Rows from block 9, named by matrix and row number. Each number is 50 + 10 x the weight over the matrix's rms, rounded and kept within 0 to 99. All counts start at 0.
# convs0: expand pointwise conv (model.blocks.9.convs.0.weight, 640x160x1x1), inputs 0-79
convs0.4:49 58 56 71 34 42 64 39 48 55 39 53 63 46 48 48 54 49 55 60 47 56 47 61 53 58 51 58 45 25 38 51 48 59 44 37 54 41 55 55 51 39 54 31 40 63 53 39 43 51 54 60 52 56 38 52 58 60 61 53 34 30 52 41 58 38 59 46 49 37 45 43 63 56 57 51 41 48 56 49
convs0.5:47 57 56 46 65 47 44 57 52 39 55 64 75 46 55 56 34 58 39 45 53 52 43 40 53 56 48 49 47 58 58 48 29 52 44 62 66 31 52 38 41 37 47 49 54 46 52 55 48 37 62 41 63 50 44 52 44 44 49 59 39 42 64 55 55 44 70 51 44 50 56 40 50 42 49 47 45 62 54 51
convs0.6:35 60 53 50 48 49 45 58 55 50 54 57 46 47 45 52 41 49 55 59 58 55 49 50 56 52 63 51 54 54 57 69 51 41 60 53 71 52 56 44 44 50 55 37 47 49 63 57 51 65 43 42 57 58 48 54 42 56 52 41 58 46 39 27 53 46 60 46 31 58 55 63 53 73 54 42 47 46 47 47
convs0.7:38 49 51 37 52 37 50 37 52 46 48 54 54 47 62 62 46 39 42 45 45 43 32 51 44 35 52 46 59 52 40 46 42 46 63 58 50 47 58 42 63 46 44 55 50 39 57 39 64 64 39 46 36 48 55 44 54 38 53 61 56 42 51 49 59 49 46 57 32 48 33 51 36 56 59 47 48 59 45 70
convs0.8:56 58 47 69 56 54 74 51 59 68 52 45 44 49 50 50 48 49 45 39 38 54 54 30 37 58 70 52 62 50 54 56 48 51 49 53 47 40 51 53 46 55 56 38 39 63 60 44 49 50 59 65 67 73 67 36 50 49 53 63 59 40 55 49 38 60 62 56 63 44 41 44 73 47 63 25 37 66 53 45
convs0.9:33 57 48 50 40 42 41 52 26 48 55 49 58 45 47 49 65 63 33 58 34 59 44 37 50 56 61 44 36 39 36 56 42 47 52 37 49 57 43 50 36 74 52 53 57 56 36 49 48 48 43 70 53 41 56 54 63 24 45 48 58 49 47 44 20 53 55 69 69 64 48 50 58 60 54 61 46 75 56 48
convs0.10:35 43 48 45 49 53 66 47 60 58 49 42 57 49 35 52 60 56 58 53 45 51 53 51 69 62 50 47 53 58 61 52 43 56 51 61 55 65 63 50 56 44 47 45 58 57 54 65 38 41 60 57 56 45 52 31 54 56 48 60 32 46 68 54 54 48 55 35 46 61 52 45 45 60 44 55 46 47 52 52
convs0.11:57 59 56 49 51 38 41 49 42 50 76 39 40 49 55 48 72 62 49 52 46 57 55 53 42 38 36 45 52 50 44 49 51 68 54 42 57 43 40 57 56 50 60 54 35 48 47 49 53 65 41 35 33 37 51 39 46 41 51 56 45 45 49 39 43 64 29 58 61 42 41 46 51 45 61 38 69 47 42 35
convs0.12:62 49 42 52 61 44 51 46 38 38 64 50 57 42 54 44 39 64 31 42 41 48 43 46 30 47 52 55 54 57 58 34 41 41 52 57 48 47 52 55 37 60 50 61 52 53 43 43 39 66 53 52 42 50 55 56 26 62 42 54 44 35 47 55 61 39 48 46 60 50 54 42 47 68 64 57 63 60 53 74
convs0.13:40 54 60 51 44 47 75 43 60 56 54 53 53 47 50 35 49 51 54 60 41 38 53 48 46 45 49 80 33 61 51 45 73 63 50 50 60 51 37 47 48 46 74 59 69 53 40 33 55 42 58 48 62 59 37 60 50 61 49 44 53 47 43 60 57 46 45 51 47 45 31 56 67 49 47 49 54 47 43 71
convs0.14:48 48 41 41 51 57 45 49 65 63 37 61 45 45 63 37 65 44 48 62 44 60 49 36 46 46 48 40 60 44 40 47 51 64 57 60 48 53 57 48 51 52 53 37 53 52 56 53 52 62 56 62 47 40 32 42 76 52 40 54 72 46 49 31 55 58 45 47 27 47 27 50 59 47 63 54 61 46 57 57
convs0.15:40 52 42 44 39 51 65 58 55 45 65 44 54 57 57 48 57 57 42 42 37 46 55 57 38 44 56 46 42 59 51 42 48 52 40 44 44 37 42 56 59 59 57 43 49 57 52 46 49 65 56 63 50 52 45 45 51 50 40 51 50 56 63 58 48 46 51 59 47 36 36 50 37 43 60 67 54 44 32 52
convs0.16:53 51 50 50 53 57 64 39 32 49 56 72 50 56 48 59 33 45 66 51 49 25 63 38 37 35 44 47 56 55 52 36 61 47 35 47 58 45 50 47 46 46 40 43 42 42 41 52 42 51 58 49 42 49 30 61 48 63 43 31 61 40 37 59 44 51 56 59 64 51 33 48 60 54 55 54 56 59 35 37
convs0.17:54 58 54 33 55 53 53 45 47 59 62 46 52 55 46 61 35 47 53 39 31 56 51 54 55 58 54 62 41 57 41 60 47 45 54 60 47 42 50 50 29 45 53 49 65 34 39 47 63 54 52 68 52 39 47 50 61 52 61 57 46 50 37 50 33 67 75 45 44 49 49 49 60 64 79 45 38 46 56 31
convs0.18:42 41 45 72 37 50 28 27 42 72 42 48 45 57 50 60 52 45 39 46 43 56 41 50 59 51 48 56 46 55 48 64 35 74 47 50 48 38 63 70 46 50 60 38 51 58 44 54 61 56 49 55 42 47 55 39 55 62 42 66 27 55 52 60 58 64 57 71 42 56 38 43 54 35 61 58 37 67 59 40
convs0.19:71 63 45 52 65 42 40 38 59 71 78 49 59 50 65 55 49 61 52 70 39 62 58 55 54 50 32 56 63 55 51 50 57 52 35 53 59 55 52 45 43 52 38 59 60 59 38 56 38 48 67 35 28 51 54 55 45 57 60 48 77 41 54 36 52 41 46 51 57 61 44 49 39 51 41 61 43 45 34 53
convs0.20:46 52 50 62 51 55 53 69 51 50 54 64 54 69 38 40 56 49 53 45 46 45 51 52 51 41 52 46 47 41 37 44 51 46 65 66 43 55 37 51 56 39 64 49 35 32 45 40 41 43 38 66 61 47 64 37 51 44 47 51 69 50 66 59 34 41 51 47 49 44 31 87 55 49 53 50 54 57 47 46
convs0.21:56 50 56 45 43 58 48 41 44 43 35 40 25 47 37 62 37 44 42 39 57 71 54 55 64 48 56 66 52 57 59 77 50 50 50 62 49 64 41 64 49 19 52 56 46 60 48 41 45 53 38 45 38 30 52 38 44 47 61 47 57 56 27 56 54 49 59 43 61 70 55 40 54 53 66 56 47 52 57 45
convs0.22:63 66 43 24 44 37 46 35 60 36 64 46 56 63 52 66 48 42 34 25 54 44 40 34 43 36 24 65 59 54 43 64 47 60 72 62 50 36 36 44 42 74 46 41 72 45 37 40 49 53 60 35 36 47 71 47 61 58 48 58 58 61 54 58 59 29 39 26 36 34 42 49 61 60 48 53 47 55 73 57
convs0.23:49 33 46 46 47 52 50 48 43 70 54 48 52 50 48 62 60 61 43 56 46 56 41 70 58 45 35 38 45 47 66 35 48 54 46 63 31 56 35 54 34 53 63 45 60 41 40 60 52 49 41 47 50 54 54 52 38 44 41 69 57 59 50 63 60 45 44 39 39 46 31 43 52 77 61 53 37 61 60 55
convs0.24:56 34 52 48 36 50 66 69 26 74 47 35 30 42 39 58 50 53 64 72 48 39 48 34 48 48 40 57 45 64 62 71 36 47 63 47 53 49 65 32 48 52 34 59 70 41 59 48 43 56 50 60 50 51 62 47 58 42 31 59 41 54 47 60 36 51 43 54 47 48 45 44 62 67 38 24 52 52 39 44
convs0.25:53 64 54 37 52 62 58 70 53 51 45 60 39 56 53 41 55 48 48 61 62 58 49 61 43 60 44 63 44 64 58 56 44 39 50 53 61 62 68 56 59 47 44 65 56 52 52 61 38 58 64 65 36 49 52 58 46 61 56 52 49 53 43 55 53 49 67 41 37 65 63 60 57 39 60 58 52 38 58 35
convs0.26:56 51 58 31 57 48 44 46 24 56 65 48 42 41 45 56 34 56 52 64 39 53 41 58 51 63 50 48 61 43 48 58 57 45 35 57 48 53 46 51 53 48 66 58 48 45 40 34 41 70 60 52 49 50 56 48 60 42 65 48 55 54 40 36 53 52 53 56 52 41 50 54 45 63 44 56 61 55 54 53
convs0.27:56 46 33 38 52 54 43 57 45 61 39 41 33 63 69 46 51 53 46 34 45 48 46 45 46 40 59 47 55 34 53 36 49 42 48 55 25 45 50 47 31 69 42 38 55 46 60 46 49 41 49 51 59 56 35 70 55 48 35 56 52 40 47 40 52 69 48 63 56 31 44 47 43 64 39 61 46 50 37 42
convs0.28:65 51 60 45 76 53 48 47 64 56 54 50 64 34 39 61 73 47 48 54 25 42 45 46 34 56 62 52 52 69 39 49 50 30 45 63 50 55 51 34 22 32 44 44 46 40 33 50 54 48 47 68 59 43 42 45 51 49 34 57 46 89 52 37 58 55 41 57 38 60 42 56 67 50 37 44 60 55 53 36
convs0.29:33 63 59 48 56 45 55 25 51 53 49 45 55 66 46 50 42 54 31 49 40 42 43 55 50 40 41 44 47 50 56 54 54 43 52 48 52 63 40 54 51 42 53 42 29 50 54 45 37 53 49 59 37 45 45 35 38 54 54 60 39 48 72 55 44 60 41 50 44 62 36 50 62 41 28 38 46 53 39 45
convs0.30:45 50 50 49 45 56 40 36 64 57 40 61 22 53 47 39 51 41 47 49 48 37 47 27 52 42 58 61 69 39 46 68 67 59 53 57 38 58 44 32 55 45 72 46 49 52 54 44 40 41 57 42 43 56 46 57 41 41 41 22 36 55 55 41 38 65 45 60 50 48 24 43 44 46 65 66 55 46 46 53
convs0.31:55 47 63 43 61 57 52 45 53 60 49 50 47 57 52 48 45 39 33 79 38 58 63 62 31 54 66 50 59 55 53 45 56 46 49 44 56 52 40 41 68 56 80 33 56 55 51 48 47 43 68 58 66 41 39 59 53 52 46 57 58 44 67 40 40 65 60 58 33 49 59 57 53 63 66 43 54 55 52 39
convs0.32:46 60 48 61 53 61 38 51 65 63 49 44 43 51 52 52 31 56 39 58 38 57 56 31 63 48 27 55 47 58 54 39 49 53 58 52 41 59 65 56 35 59 28 45 42 44 48 55 64 56 49 56 56 27 45 27 50 64 73 43 64 49 48 53 54 45 53 43 50 37 44 33 61 52 36 66 46 44 37 45
convs0.33:55 55 44 55 52 69 59 56 38 58 41 58 54 35 51 74 41 52 48 51 49 50 40 44 63 56 36 45 55 38 55 52 42 50 34 63 49 60 48 65 60 56 51 77 63 57 43 62 51 57 48 38 56 48 60 60 41 64 40 39 54 44 33 30 36 36 44 39 56 53 62 67 48 49 53 57 46 68 66 68
convs0.34:51 41 59 44 65 39 63 47 45 40 43 59 53 48 43 44 46 42 55 42 37 55 45 35 48 39 51 36 44 49 52 63 39 50 35 52 51 60 58 57 65 53 55 60 55 70 50 40 40 47 59 43 41 37 39 36 34 35 49 55 62 66 31 36 25 53 52 41 39 31 39 48 65 44 46 46 54 55 59 62
convs0.35:55 45 28 76 53 46 56 43 48 53 56 31 47 46 46 56 49 53 47 54 51 43 42 48 46 49 50 47 54 48 45 29 67 54 74 48 46 50 38 54 39 50 43 49 54 41 47 59 43 39 61 62 62 68 54 32 53 42 51 53 59 47 39 44 44 56 53 50 50 56 41 53 45 64 63 58 54 62 36 38
convs0.36:57 54 65 57 41 45 49 52 57 61 53 49 52 46 40 49 39 45 64 48 58 55 34 50 48 58 49 60 55 40 56 56 44 28 43 55 38 50 43 33 63 53 40 53 43 52 44 47 30 52 66 48 42 52 59 28 35 39 44 43 50 39 54 42 43 55 59 40 48 54 42 53 46 35 43 43 23 58 47 53
convs0.37:55 55 42 55 40 45 51 18 55 43 48 48 64 54 37 45 43 23 55 46 73 48 41 39 17 44 52 37 48 63 44 57 75 61 51 37 44 55 60 45 31 57 40 37 57 47 32 49 59 51 60 38 49 43 46 49 70 43 31 41 56 36 46 52 56 47 34 29 58 58 47 43 64 54 61 38 56 43 54 45
convs0.38:42 63 36 60 50 40 57 30 48 66 50 42 50 59 53 42 35 61 63 56 53 53 59 32 51 46 47 67 46 60 49 45 59 46 51 69 47 58 66 44 47 37 44 38 45 60 55 59 59 41 51 43 21 37 51 57 54 52 39 26 48 38 58 52 45 56 53 52 63 52 45 33 30 45 63 36 47 40 34 39
convs0.39:62 41 44 83 49 51 55 61 43 47 51 39 40 57 47 60 57 59 46 49 57 50 44 54 48 42 49 35 48 23 66 36 60 32 47 44 60 34 32 43 52 48 48 44 40 39 65 53 53 56 59 58 71 61 54 55 55 65 48 51 50 45 39 54 51 54 56 53 70 41 52 53 33 54 42 42 63 58 53 45
convs0.40:44 51 69 51 64 63 70 47 51 57 51 46 68 49 59 31 52 40 47 39 50 48 51 50 51 49 31 64 42 51 59 41 59 46 57 35 41 64 35 52 52 48 37 57 56 46 43 44 47 41 72 42 55 46 67 54 59 56 48 38 38 46 59 64 48 55 46 42 60 55 40 58 66 33 45 47 51 51 64 65
convs0.41:43 51 38 48 49 42 57 25 48 61 53 49 60 50 36 84 36 40 68 55 43 36 55 37 38 42 45 52 45 44 62 57 53 33 60 59 27 39 39 49 42 23 18 50 51 37 57 58 41 48 49 48 52 45 49 44 44 56 44 62 51 51 52 38 55 48 62 52 55 52 66 59 43 40 51 40 33 52 46 53
convs0.42:45 51 56 48 55 50 44 48 49 76 54 53 60 39 24 83 60 67 63 58 40 63 42 38 54 55 45 61 52 57 44 59 48 52 69 70 62 70 38 46 57 44 55 37 53 41 62 48 63 54 42 45 52 51 31 40 59 41 35 55 44 52 80 44 51 41 57 51 50 63 54 59 43 51 42 55 49 50 55 49
convs0.43:41 43 30 51 67 65 51 64 72 43 55 40 54 51 36 56 52 43 64 30 51 58 29 48 53 42 37 48 51 62 38 43 55 44 57 57 43 72 60 42 19 52 57 49 53 60 59 54 55 50 41 42 42 42 54 52 44 26 49 61 51 54 50 35 64 40 51 50 55 54 50 34 55 56 49 51 40 56 50 56
convs0.44:48 51 35 58 40 36 62 39 43 59 53 55 44 76 49 70 52 47 44 47 47 34 34 50 51 58 50 56 52 47 46 47 42 58 41 39 44 59 67 60 49 43 47 35 43 43 48 47 54 51 38 39 54 40 61 66 46 41 37 59 33 60 30 67 51 35 59 60 41 46 41 43 50 56 41 37 60 60 35 48
convs0.45:38 50 25 69 49 57 71 44 44 51 68 55 62 54 64 58 38 57 62 38 50 44 35 46 44 57 48 42 55 34 28 45 59 62 39 51 50 53 54 59 40 59 65 37 41 50 48 62 36 39 44 40 39 42 51 55 45 52 42 47 48 28 40 59 50 46 49 48 43 52 47 47 66 56 47 68 48 46 48 40
convs0.46:54 54 64 64 64 38 46 49 50 68 64 57 66 64 47 33 51 60 52 42 58 27 50 43 40 52 44 50 63 41 44 49 56 50 47 49 66 42 35 53 49 37 61 61 46 31 52 43 33 43 67 54 46 48 40 50 39 45 73 61 57 55 56 50 26 33 60 62 64 41 38 63 54 42 60 32 34 49 42 42
convs0.47:70 43 36 61 46 63 41 51 69 50 53 59 38 65 44 59 46 45 54 32 42 66 52 54 45 45 40 50 41 51 59 54 57 63 45 61 51 57 42 44 45 64 74 53 59 42 72 60 54 47 67 58 55 47 51 42 43 53 50 57 61 54 43 59 55 41 45 37 45 42 54 59 39 47 37 51 38 56 52 41
convs0.48:38 63 51 41 48 48 40 58 52 29 45 53 52 69 56 62 67 63 47 59 30 58 28 53 43 51 56 66 35 57 45 55 43 38 61 52 58 47 42 45 51 57 32 37 52 45 52 62 65 51 38 36 64 47 45 69 62 51 56 50 70 51 64 51 43 37 46 28 57 65 65 43 45 50 40 60 41 50 50 44
convs0.49:44 48 49 56 49 55 47 67 56 44 63 60 54 48 54 62 57 50 40 47 49 49 46 38 45 31 33 49 43 51 42 53 59 51 39 43 34 51 56 56 60 38 60 46 48 61 27 52 53 49 46 36 49 54 43 63 45 68 54 56 57 49 27 38 51 50 43 64 41 65 41 49 47 52 58 50 46 58 40 50
convs0.50:49 58 26 50 57 54 49 56 33 17 50 45 47 36 53 59 56 29 37 53 52 64 52 61 50 41 36 36 46 50 36 45 50 48 56 58 67 51 61 66 63 31 39 52 60 35 46 43 24 54 40 43 47 59 60 52 37 54 53 46 63 52 56 34 47 37 52 64 50 55 59 61 36 54 56 40 51 47 53 49
convs0.51:66 64 59 56 48 71 45 51 53 30 50 37 28 57 44 49 55 49 51 56 44 52 60 43 40 60 32 58 57 45 48 57 51 32 68 37 42 57 50 47 48 46 52 41 53 24 58 58 54 46 47 46 52 66 39 46 47 52 47 66 46 49 51 53 48 54 46 66 47 41 44 45 39 63 46 39 61 59 36 53
convs0.52:43 50 69 55 46 47 39 48 47 67 51 43 39 57 41 64 48 55 46 55 39 60 51 55 61 54 47 42 41 61 55 42 42 52 33 39 43 55 52 59 27 53 45 72 35 46 47 67 55 68 63 54 62 60 36 52 44 52 64 55 58 58 50 43 56 57 70 38 36 39 65 54 66 59 41 30 55 48 53 44
convs0.53:41 56 48 51 66 61 56 46 44 50 43 52 33 59 53 59 43 52 71 55 61 72 50 59 58 47 39 47 65 38 49 47 50 54 48 43 56 60 59 35 38 52 37 51 59 49 54 45 31 45 45 39 53 61 51 65 58 39 33 56 46 48 57 67 43 48 44 48 49 67 53 53 46 56 29 41 48 64 46 43
convs0.54:43 51 44 56 55 62 32 23 42 43 32 44 59 60 52 64 54 53 52 41 57 42 62 37 57 42 46 64 61 62 58 54 46 39 49 49 59 42 33 61 43 52 56 53 50 48 66 37 49 40 56 53 64 51 53 46 49 57 31 56 42 51 48 44 69 53 50 60 46 44 33 53 68 60 38 58 37 60 55 34
convs0.55:33 43 65 52 39 73 57 52 30 55 48 57 51 34 46 60 65 42 33 53 48 50 50 41 55 52 58 43 54 50 50 45 62 38 53 48 66 56 39 54 48 32 49 66 37 47 50 49 59 42 29 59 35 54 40 44 45 43 53 58 47 32 36 53 58 51 54 50 65 45 53 68 56 65 47 48 48 43 46 58
convs0.56:54 37 52 47 63 56 46 46 53 65 39 42 56 47 58 35 43 44 64 50 50 37 49 35 48 56 68 48 69 57 46 48 42 55 48 47 56 38 37 55 43 56 46 70 46 69 48 54 29 49 56 32 42 54 42 64 61 62 67 46 52 53 18 44 73 42 34 38 36 58 51 46 47 49 52 49 52 50 58 47
convs0.57:48 60 55 43 54 44 56 50 69 48 64 45 58 46 49 53 51 29 51 51 41 51 68 68 50 46 78 52 52 58 46 39 48 42 60 47 47 55 66 63 44 63 59 40 46 57 52 29 36 52 43 54 41 57 51 42 50 56 48 47 66 70 57 51 58 33 51 51 55 52 51 54 58 37 42 42 56 55 40 45
convs0.58:52 60 43 50 55 39 57 51 54 68 57 48 42 54 50 49 43 61 54 49 62 46 43 57 45 47 54 53 37 51 57 32 44 60 42 40 64 53 54 73 57 47 68 52 52 61 61 51 49 52 61 71 53 41 60 58 61 47 48 46 54 59 38 58 46 46 56 49 42 49 44 51 55 40 54 54 70 59 52 18
convs0.59:44 54 39 32 74 44 54 49 54 42 42 50 56 36 43 45 38 49 52 42 53 51 42 54 49 43 30 56 41 54 50 37 60 59 66 65 56 60 47 54 48 46 54 50 47 46 39 53 50 45 36 31 60 52 70 56 51 46 53 35 58 68 65 43 46 66 48 55 48 40 60 57 63 35 49 50 46 42 56 54
convs0.60:42 40 45 47 40 54 55 47 31 36 67 45 69 65 43 42 52 68 56 50 59 59 67 52 49 49 53 46 53 54 60 37 55 51 62 51 57 46 52 70 50 56 43 46 40 73 45 48 45 59 64 52 49 44 45 51 45 48 55 60 52 64 55 51 49 45 38 38 64 35 48 41 46 46 43 44 63 70 68 58
convs0.61:22 65 67 51 31 59 54 47 60 53 41 53 39 44 57 40 49 46 41 44 58 44 67 41 31 67 49 45 51 28 33 45 38 44 59 55 44 39 81 43 41 61 56 69 51 48 40 44 58 51 64 52 50 50 38 50 40 50 48 51 52 41 58 59 47 38 61 60 69 56 59 54 43 39 48 43 50 23 55 66
convs0.62:38 64 60 31 37 55 50 45 62 57 41 56 53 44 54 65 49 45 37 25 38 33 55 55 53 55 45 49 66 43 41 58 42 56 47 39 59 48 48 60 52 37 56 35 35 58 57 50 53 60 42 53 45 45 69 40 33 52 46 60 66 45 61 51 47 52 51 46 56 47 49 45 44 59 64 60 44 43 47 37
convs0.63:43 49 66 31 62 60 44 36 45 36 57 53 57 47 40 52 55 47 55 57 40 54 49 37 45 60 44 37 35 57 45 50 41 65 40 51 49 52 60 61 42 46 61 44 48 40 41 51 52 46 37 48 45 67 43 41 53 59 48 52 45 61 45 57 31 63 48 57 46 41 53 38 60 59 49 56 29 56 46 46
convs0.64:46 60 44 63 70 39 46 58 53 64 63 54 56 78 37 38 79 90 51 57 56 60 39 33 39 57 26 52 35 51 35 58 55 45 49 30 35 50 61 56 55 61 39 63 66 31 63 47 40 39 42 38 57 47 40 47 51 58 55 37 41 51 68 52 36 43 66 49 58 63 39 59 65 75 67 63 45 29 50 67
convs0.65:50 35 72 67 59 46 41 37 59 55 27 48 70 42 52 44 49 55 75 81 35 46 35 68 60 57 74 39 36 31 60 41 71 54 35 41 54 37 48 25 54 56 49 52 59 47 55 56 32 33 41 49 45 43 61 54 42 58 48 58 41 62 55 41 54 45 66 52 43 58 48 49 50 37 54 40 53 54 47 54
convs0.66:61 44 49 66 35 48 57 60 74 48 51 47 46 42 39 57 60 54 49 42 49 32 42 57 42 35 38 41 58 68 57 36 14 46 59 20 43 45 66 25 49 68 76 52 60 56 31 50 53 57 47 51 54 39 53 52 38 58 51 52 65 36 43 44 47 48 54 43 38 51 51 42 64 34 63 38 40 24 49 52
convs0.67:39 45 49 64 52 61 49 48 48 42 61 45 58 50 46 45 41 49 53 40 49 51 50 51 55 66 48 44 57 42 53 49 60 47 56 49 56 47 63 56 67 52 52 53 66 52 38 55 41 31 49 65 66 55 37 52 45 54 47 63 58 55 51 47 54 24 44 55 51 39 41 50 41 50 42 48 61 55 48 39
convs0.68:29 59 50 49 49 33 44 63 47 46 47 42 49 39 56 65 50 45 59 69 20 53 43 59 71 54 37 41 48 53 62 48 45 40 59 37 54 41 41 49 72 47 43 49 39 48 42 52 57 53 53 48 60 43 48 59 52 63 60 55 44 49 65 54 48 68 56 50 67 48 68 53 44 53 69 55 37 39 52 38
convs0.69:53 60 48 37 56 56 35 30 60 77 72 57 44 37 46 58 50 39 49 41 62 30 55 53 51 47 46 60 42 44 56 57 38 58 70 59 42 66 49 54 48 59 37 46 66 35 45 43 34 56 49 48 56 70 48 51 59 57 55 50 36 61 54 45 43 34 54 50 61 48 68 54 49 62 52 50 47 45 55 71
convs0.70:54 53 51 53 47 59 58 69 58 60 60 35 50 36 40 59 56 65 63 38 47 41 51 38 54 37 55 60 69 53 73 42 51 35 62 63 51 54 37 43 53 46 57 47 52 44 40 46 33 45 57 50 49 55 50 46 60 57 47 67 67 62 52 46 52 59 20 57 46 50 56 50 38 45 57 60 46 59 50 34
convs0.71:42 45 66 46 50 59 47 42 46 27 52 61 64 28 53 60 49 60 44 41 35 48 43 63 53 66 60 42 30 49 47 50 63 39 41 51 55 68 52 35 38 48 54 52 36 50 46 46 51 57 36 39 55 47 66 37 55 56 57 55 49 50 54 37 60 46 55 42 43 51 38 63 38 57 60 44 31 54 50 63
convs0.72:50 56 56 46 61 33 41 49 45 68 57 50 59 20 39 64 54 54 44 70 51 61 56 47 52 59 59 50 44 51 56 41 62 41 44 57 53 46 51 54 43 70 47 68 48 51 58 40 63 53 66 55 49 67 62 47 62 61 60 34 57 50 44 40 42 53 34 38 37 48 53 47 50 57 36 50 38 54 41 34
convs0.73:63 63 58 42 45 43 41 62 46 37 48 56 57 34 62 53 47 48 31 40 36 35 20 50 64 65 47 49 68 53 41 51 47 59 54 66 64 68 49 40 44 61 35 46 29 60 51 69 57 59 43 52 55 46 58 42 60 58 46 38 70 40 47 36 40 59 46 60 45 68 38 49 43 27 50 39 51 50 35 54
convs0.74:53 49 72 58 48 62 38 49 68 52 38 44 52 45 35 60 45 55 35 61 53 36 54 55 43 35 47 42 58 50 46 47 64 56 50 43 50 48 42 47 39 52 44 47 70 48 58 46 49 64 43 57 45 43 47 47 60 67 25 49 47 42 44 46 47 38 48 45 57 56 61 65 59 37 55 42 59 51 45 48
convs0.75:58 43 69 37 47 47 52 55 46 42 38 49 51 50 54 49 36 49 47 44 33 50 43 35 43 38 42 66 59 36 55 59 44 52 47 43 45 51 44 34 42 62 39 41 55 45 33 54 59 35 56 55 48 43 46 54 41 27 36 50 55 54 55 59 47 51 45 44 66 57 56 50 51 52 44 53 54 44 34 51
convs0.76:38 58 46 55 59 48 42 63 53 70 67 54 60 50 50 43 69 56 60 40 41 41 37 54 51 55 49 32 51 66 60 50 53 49 63 42 39 42 49 47 65 44 38 46 72 45 69 54 40 53 36 59 71 40 45 47 41 41 44 40 39 52 41 48 49 54 40 48 45 40 52 52 40 65 54 67 53 52 57 45
convs0.77:51 66 64 51 42 33 44 48 45 66 50 41 38 66 54 44 43 49 44 53 51 38 35 68 48 68 50 46 55 47 59 52 60 60 42 39 62 61 52 60 35 52 43 53 35 33 55 36 70 36 37 35 47 50 57 32 80 58 30 61 46 46 60 36 69 40 55 45 51 55 56 56 52 56 34 66 37 57 61 67
convs0.78:46 45 48 35 33 65 45 51 46 60 51 31 47 56 47 55 33 42 62 56 69 35 50 47 48 59 47 53 54 51 53 63 49 42 61 38 55 52 34 50 57 47 48 51 43 37 51 25 49 41 57 70 52 50 46 53 61 66 50 66 56 38 44 49 41 51 45 44 49 42 41 63 35 60 40 54 50 55 51 44
convs0.79:61 41 49 52 28 52 40 58 56 51 63 52 35 51 55 37 33 53 46 54 49 50 50 37 42 52 58 46 45 59 67 55 46 45 51 43 52 70 39 39 61 38 41 61 50 34 48 66 40 50 56 51 46 30 50 60 38 63 61 55 43 48 55 56 52 46 47 70 51 41 39 47 58 64 54 51 50 40 42 39
convs0.80:31 59 45 36 41 55 49 45 54 47 39 47 59 61 49 49 51 55 67 50 45 44 38 37 42 59 45 48 48 43 61 61 31 58 35 48 50 51 50 54 52 53 30 61 44 26 45 41 39 51 57 31 37 35 59 46 41 48 58 35 30 50 59 57 57 67 55 39 62 56 58 43 45 43 57 36 43 36 43 54
convs0.81:37 41 67 52 68 47 40 50 49 43 62 41 50 65 65 47 51 54 46 45 55 58 30 58 39 51 32 49 55 63 37 54 44 31 57 55 74 51 39 48 53 41 53 33 36 29 60 51 59 36 41 58 44 40 47 52 59 62 33 45 54 54 45 60 71 46 55 40 78 59 32 41 32 57 35 61 48 51 54 49
convs0.82:54 61 44 29 49 48 41 43 46 52 51 55 53 51 36 65 40 50 51 51 43 45 28 61 46 45 59 45 47 43 37 63 37 43 60 58 60 42 55 45 48 42 56 30 55 51 55 64 61 51 47 46 72 43 49 52 50 59 48 43 53 27 45 45 34 53 46 62 40 57 57 57 44 48 60 51 43 47 52 54
convs0.83:58 44 49 26 50 52 36 54 28 58 54 56 59 53 59 51 50 49 43 55 51 54 45 52 47 35 58 46 46 39 59 38 54 41 58 65 37 57 46 48 49 49 47 51 59 61 70 47 26 51 54 42 55 57 52 43 40 51 45 51 49 54 48 51 40 36 43 62 54 41 42 42 48 55 57 53 35 60 49 50
convs0.84:61 52 54 43 46 38 47 48 51 58 38 54 50 41 45 54 52 61 47 63 56 44 52 42 59 58 51 52 46 37 54 38 39 49 58 47 48 32 41 30 55 53 63 55 50 57 56 53 56 28 66 38 69 53 42 53 52 53 56 58 63 49 62 56 58 57 41 41 62 44 46 54 38 49 58 39 53 64 48 42
convs0.85:76 41 54 51 73 47 30 36 51 50 58 44 67 57 34 49 43 47 46 75 31 58 41 48 30 63 32 58 54 40 43 60 56 61 29 68 67 64 67 46 49 53 73 57 32 35 70 59 57 65 48 41 51 48 29 41 37 44 56 49 55 52 43 48 62 64 70 53 67 44 48 40 54 57 56 39 71 46 61 52
convs0.86:50 54 55 67 54 20 42 60 32 45 44 56 41 51 62 37 52 53 47 40 59 51 31 40 38 50 62 53 65 40 51 53 61 55 50 54 34 59 40 40 31 71 32 29 60 45 32 52 37 45 40 35 47 40 48 61 61 63 62 29 67 45 42 57 32 51 38 33 55 57 52 53 45 51 56 49 64 61 57 48
convs0.87:43 48 35 56 55 25 43 38 52 52 47 48 38 59 31 50 51 47 66 67 32 44 36 56 50 43 44 55 73 44 40 49 50 64 33 64 46 51 55 44 41 58 48 46 55 48 53 75 47 41 63 45 45 31 59 55 47 35 39 53 48 56 52 47 27 45 51 28 58 42 42 49 65 52 52 51 53 51 41 55
convs0.88:29 53 47 48 36 58 50 45 48 51 58 51 40 29 55 62 55 46 29 54 43 53 46 63 32 31 58 47 44 55 54 47 58 60 42 77 57 42 57 62 54 46 60 31 72 41 42 45 56 47 41 42 55 61 66 49 58 51 67 47 38 50 56 77 59 30 59 58 47 51 33 55 53 62 44 77 52 48 45 60
convs0.89:47 62 47 51 50 34 38 62 55 59 59 59 37 53 57 48 53 59 48 48 57 52 44 53 63 67 36 70 67 34 36 36 74 35 62 59 36 60 51 58 41 60 43 50 48 53 64 58 61 63 46 39 54 50 54 36 69 60 53 58 65 49 55 43 54 46 49 50 54 60 39 53 54 49 61 52 43 38 53 42